config.yaml
model: "segmentation model"
train_examples: 97500
image_size: 48
color_jitter: 0.1
activation: "relu"
channel_attention: "se"
blocks_per_level: 2
block: "basic"
attention: true
max_precond_dim: 512
adamw_lr_other_params: 0.0017
steps: 5100
epochs: 6.7
warmup_steps: 100
Rows from block 7 of a small segmentation model, named by matrix and row number. Rows with one number belong to one channel. Each number is 500 + 50 x the weight over its row's rms, rounded and kept within 0 to 999. All counts start at 0. Numbers have three digits each.
After each channel's rows are labels from the 100 images, of 14976, where the channel reaches its highest value: "strongest on" is what is common among them; "patch colour" is the nearest of a few named colours to the mean colour under the peak. Only what is clearly more common there than usual is listed. The data: simulated telescope pictures of galaxies.
# convs0: first 3x3 conv (model.mid.2.convs.0.weight, 288x288x3x3, each kernel summed), inputs 144-287
# convs1: second 3x3 conv (model.mid.2.convs.1.weight, 288x288x3x3, transposed, each kernel summed), outputs 144-287

convs0.19:484504472437499473500499483545515506414429547482474516487436478419531673559462431479509454519565543537514426505489547554446431535467495520572567449519527444529489523451521532397512545479528494553470522529494438495454461412514474441530519517497487435507493515327462450465495528464513527555409445532496503421432494483532510533427539441474438549586631561467511668526556506521465547493458486489551463524499469526475424600502444602623514
convs1.19:478519539543508409490520440599570491562508457514521562499505487513554557571499429541486518485540456575481508515482477540587526417501539523421424461454492457569453520413412502572559487495475520434558492458493448598481570491456523495351519487555449429438547427494433528498509486417552494481600502519465518574534510498468473494463485483465561493418422461572386567527484525435449445510559538449525549499463491570517459527439444438372572
strongest on: round elliptical; merging pair
patch colour: grey

convs0.226:441399486549474474538440462420477484517502483512588471527504543438515464565493486547498526466544536429482477494432566554472508531554516494562529511488506482492510440511473517546418543488483514467565438518430425514532490536489541520540496549513605453559480478378479568449505472637580475513499603488470524521521480570510517481499551516513453476537482550464481379536529574509516483472524599497484506654536491532334479541479431524572518
convs1.226:462417531502480544528554493614534487526433497466449486494629440498438519476546478467486533447434483561497481559618522466392430534491547533468406493548527551524479554468515462549553456550564525415442479485607504436476473467415460468452541503423462452452530519469514480584529489455514593440460470503493360506525541493469460575516527509571565426499468464527545480554521427468453493392431470494450451463462484530489523529547600615533475
strongest on: bright star with spikes
patch colour: brown

convs0.67:482461447503555480469515505440455490505376540520517526502460515472484539469475490553464498631563455517445627430464499498535520389498503493403583554553495550527526498486526473486533537501492490479572498480503450562474598427548540541428509524483532519415463529438471496450522461602540434577381464454552556502541522536486577543608482521429471452475468515461364467505551623532538468589502507496459520675499520481481466455568575475454580
convs1.67:516516481493441523496481453597405475537424511526431517526452407422534463423479497486509428532421574557450440507530504551491380529477534578434465349489543555445477583421565523509437450474560504575561488528558494453546557580531493512493541475409493484510587498447506492486479553490494543502484491418583431540538501493513507510509497519617495503498518517509508421472540583460445468497605506524482449525506523548417401471479491621468522
strongest on: bright star with spikes
patch colour: brown

convs0.3:530517480469518485542495469485477526438560492531473495542466529521466563452502468444467450510453453639434640514522498488516535521512561450454487471537574515517519489507508439542529480453553507568505477439529456493486528462530478575460562521520507559487487532484531461402545501496553497481307545503548517503605431476512523419407450423482472543532506383372529496473553479487573417441530523478455520509397545503516540470497468504587497
convs1.3:521543421545437514465468498465458466485513499543540569451314537448556499546446475542539553575434606397583415486453466510562537479481449474497441583461485498498469461516447528400508535476494437455422506497471581497499457512505419502574492551546532488537515526484592477609571454449503486480571561492490524527542509585501468444534522489501524444435550608489438548493523518552558500481611459527641539404553568536480442412476462497530419
strongest on: round elliptical; merging pair
patch colour: brown

convs0.268:513549512509473553533500501569562478481454478549463563443531516547441404488456435451435461473574504502418537556611473579413524534509485560411473528533449527520552560529470530458594532411438499515510525532491453523504556512573467489399571561474470536403516502426496469534491497531525537553427504458464568439568488473428537626456481481541488586490425608523539412515514369523476481477509402469432510511432490415512488519428505491473427
convs1.268:572423469464441539490465395538559478492498560548439482595464479530534517457522444488492502419463502442385472427527517488483486531481473620445527391495536481500540452401409503494409428463573537409429507511432466418473413455421601506559553435478525544595470427427474484528525540450491517523492532461538464513477494484503499438478530419539467474462395595525468439540521499515508531492470497460464504525420562545493453446495498514541546
strongest on: merging pair; star cluster
patch colour: brown

convs0.133:588622457461506497446528496565445457535487530489401608459494502486424450495516497569489526504471450513485508522520526488455484456539471398503516510618547513522574457537514543425502508489429478591498529448559548497539469517501550474387574510498601500510529526491507497533506446456509477533418511521504455469529493492516560588532408581459465445508475377414532468484534432502486458560509571479510491484458529551560468465513516560578470
convs1.133:470483484513437430461504534653485399581475396520502510386462501533462513443482515564458531479458465502478532458507424538586418551513561499475479444459475552459536527494525470513487434524459475542586511417462506609474495514545446574460553552416498498520559444441501464473488492494481434562370558456545489469567550531507533475506503473493503458505383487447463538533511531545365457431649514500579561446449521541542548494616463561600545
strongest on: merging pair
patch colour: brown; grey

convs0.111:557464510469438464498490550618491514469486567490455397547518484467509494483487499493502508452550536545464504519517517523434430560582521556556565468400537544503433450510478450565442563533519499447513469395532545530471430542563501525580561496510581549579499453436463460464494553393475489445405477550373531453542445521467432423503480582614438504486528538522514556503524482475611484549492435477488425496503462461495431606511501513611437
convs1.111:537519485501534553412535489461512510524620454551513589444512553515485513501586499492560507491537451511533421560445486461636440429442452465528454547512490372518553459479497523487540482442473504490568558486521505563468473507467426515524471470478577604463559480501552497431487460330447520512532497541456552503508499523515502591473457449546615586425553579559575558452396535526566518520586498518482478539546464512575542515526374439378495
strongest on: round elliptical
patch colour: brown; grey

convs0.219:557539541571506462483461444537480511488506500571544441548536543606389473487499502497490439549528518529503578475486527525462396499604560537588518484532452469503540439597557558501450541578547545537523487421489535534466500436547466547494459541410551554547505498448488503502486486558467531461366473644455509535563427548547548344488438556479477492544480495471472471455443515503579467516491478593566501588432519520518492539502470438557488
convs1.219:563498504489434584497545532522455592495459535492513521525511531543513421468521430472474536569456467524501561478531391545477578487451497496543461593625576459579421492493562519524513521478478464509581499501536519519517527486443510497442553514652462426522589489478562462555450462523523448573552480438554420552517457427548498470492514471467481471530428483456559353529534349519512477575604566471430599510455600593442483466520508575464417
strongest on: merging pair
patch colour: brown

convs0.180:472473547430428420490460575405446608500517521510533459496392484439520631573545524479533519478493449418496529594586478520523568501448539494494578429558589595435556489453466475514434475505517443426453448492525498476543403487450520439433474528515441460499497505544496541608522487485510543527395477473491523415392459418426461442507528428509496373530574491456448673503504539524476562448474516548528463491541544549466395477461451476552526
convs1.180:552456487551475479511430496529504436508423528505443514463509433512530547518457441510475524619452525500563557456443557533429510485554507494508469463476473522502525514423479546525441499538565471552453525486622522446475543414532474546523500553520515464502451478556367574448504597365594446444638568615506564489542542598515482597491521538556529534564526484514556464489455584588489433530579483508525460466505627570529435571496519473504542
strongest on: merging pair
patch colour: brown; grey

convs0.169:480516495480501489436458485528465504456483445555546562531475453506456669553442450502475489454467489463506518571538500491555465509399517525380439588656493497512423533541508537615534464556471508461481488457486430552515504472489507492511480516505502466452492533558518537534458496500428540418363478536593508414553440500400516491564418463474531491445522506553486454499516499530467473447382662519484493571486591497530537474413503381422570
convs1.169:547381518411555569524455467382492582480487501465508486487499531572543511576514470379483539486543546483492521499479478498479561531530449543488495603562577511499501482490496476432481575503518560504425467525465523479519435574564560423693402462596556526518428524511595532557453501516493473496606487478494571479440450502532484459535504502464454509546535497525567468441569409500548564513414429521537488554475477506483484492476579566661482
strongest on: star cluster; irregular
patch colour: brown

convs0.70:468482514467563527459497525498585443538479513487513583476638454533460344492546490515479481491520498535482496507497531481507525488577503469462460488509427548456527481499459497568477480476528534401551550517480531488536474458501473391424546500419474558494480473521480462490589453601508541481502514527501506356472472524570478550489426541475461407484454478591424524475550463513533495385496598492444454534471552515390542496467469597550567
convs1.70:442549516491472501488455550574460575403450453462467473409525448433410454408486571530528526560481581509425461462586603496453518505538480578499501447430524539451500389508548518380416391506498502506379536401555520496442418481568561431597463618553460523519480511487507481519488509591492522484538485480487573532582508485571522531583541549618499469568494527529521444433503589496543528381515488433434507498415490572457549503550491500584485
strongest on: bright star with spikes
patch colour: grey

convs0.233:451496506493442543499482495565538549506541485456502598537508516518494647471483562492547515511509546454506543506451481531485566420482455577545446523598592570461413491557531478508498557483516524427461538433485463491530472494508523446476475567427544553463456514647556450598490462514438534451410504634416514605436518507449533477454552519540452496461457680566473445558503458439528487502511445527483464566421586511475551458481501489562452
convs1.233:607439550505435578480499460452481534473496462516465524436463515514463511509604343472444534521503470628473548455540410494571502568506483541498499428506440408462504543475505504448474561547524438568494490505433495504427484549396592476583585423532491469571536467472522497630520590537508550572525580504465525423439438549572480542467469408543480548508456581548559478450497405504449484550545492550484586505435603577483454564510483561543496
strongest on: star cluster
patch colour: brown

convs0.132:537487529519460458490479542490472426603559568462544446560562574403507479535494542441561487528577559519395384492515536497472538518515481513586539444518514498490535533502487435507444554493477550566552549394611551553480513477527449518509536482518493472474562608475543432535536498567478454592430480509464513446565468527459487547504556474398418458588479461486509391405522465480442395493450534472529500589534482484561505589491502483455463
convs1.132:440462505431643497468517577564412491484506475517575562505567471533441393460467523546495509573322480456550536494517574583433506445485489458447583457514450538505516564443494489467546479456516512563514402395546552479616498551479477528508462578456472462464532579547459512491530507544588482490544477523550476427541491485504545431547549495618540525547572434494502577534497472498497524504514475538464533549450537481527547517477462462484536
strongest on: bright star with spikes; many-armed spiral
patch colour: brown

convs0.23:574561571509533496514480478460471494455540582460446498411451525510591400532510497513526470486412496473478368541398519438455470554523506431449458536512553461466465526543556531465549502550537437548443554501410431489522475443472503487555499514492434499424502566381564475516457504409451393495431483510462459491516469484416552577464482471467520560522537539462585405506506495543552494434485452427449529436521440450515469479441498493527536
convs1.23:484419457505484459446501494506482434552492475527520479518441616594492592629518541562473528424413517466589476497529485470519443543531475569495416572478481552447565497536538486526561530534490558493518505497451533507538468554539463506508403488520523573531529481528467445517476478454516503477499550417497493489439473568534425444545496465397534369532458547424382536569512471480511469392534584517572489578499431471551512479610456603426501
strongest on: noisy; merging pair
patch colour: grey

convs0.33:490433492509468480407417514508541532410443431502458514491570452459446595469462480531492451476499445542559462506454501551463454380455465473554511556606566524490489463499531541475601536508594515488457545511438360426511458440403563498523582521480463482453506525560505480579440437415445494480417446492450488500467497491462570439494471573416554552504536455539487450496552400549454531472501506512543516506450415533519492551503417491462492
convs1.33:600419507486532558430464493536476419486503425508385577479420574479515579478548422518510551429483395534533573449537464465466527490509470606482510577497519510489486491483460537495439487481478498563537557516458501545516473482539492501504526520513506548503524430429466467539509488365537434566507514458519505549462520549582451580519526478480515416468454570540419510582493514555574504509593435419557469427445534483502497523547514606569500
strongest on: merging pair
patch colour: grey; brown

convs0.101:525525457471487442505487457438436477421516487516461548423459564556508603480536521526526515534501475368447645536550455442472520518467520463461421466496541514560548510506497558521523576402590551450458573495549499443496485436430528428443484525476523584464476586568546509438476486480513412476462571617469500607500473553464587583492369441530489543461469542519445283498482426519493532530502492442386491545439507592592437541431597504473574
convs1.101:508446472465485453537456480542447488568552458416472421464439503511430516576506464500372522519473528601479420460455561572559534505427564459484592526559443520405438445476540488493467462578437449520518506516447449533492479550518469437540539465487427525642440552507471474452464512521580478525505490434560545506496490564573482516507649440437449458573452494538402601517480563415492523525528529496530520596582508535517480477553571632550537
strongest on: star cluster
patch colour: brown

convs0.69:467492508495480525393536461507496440485462515526527434528532514492441586501487487495543504592526563442486627462441476518534612458481447513549554408489559653485487457474538464458505526522497543553561450497550517533516477534456535535569502558547446542399471610484465529483432494497488486522474488512527545407567507583495513561543534484456443462502507564577456462538498489423521435455472531521584484538544460527450522547536535486542503
convs1.69:514473576520486504570452517563501453482559430475508547507527476414488483433499556586425489527466444585482519502612513647504418451567582574530527441495528517490503501480550502533554435510552488529607459509481454504513496549523454490503526526489436452530606466457545520469494524538516443542369507458551409495461520468550536455482579542545575529499448422448471548515462570568418469554651533438443499441381490550517533543589414517544473
strongest on: round elliptical; merging pair
patch colour: brown; grey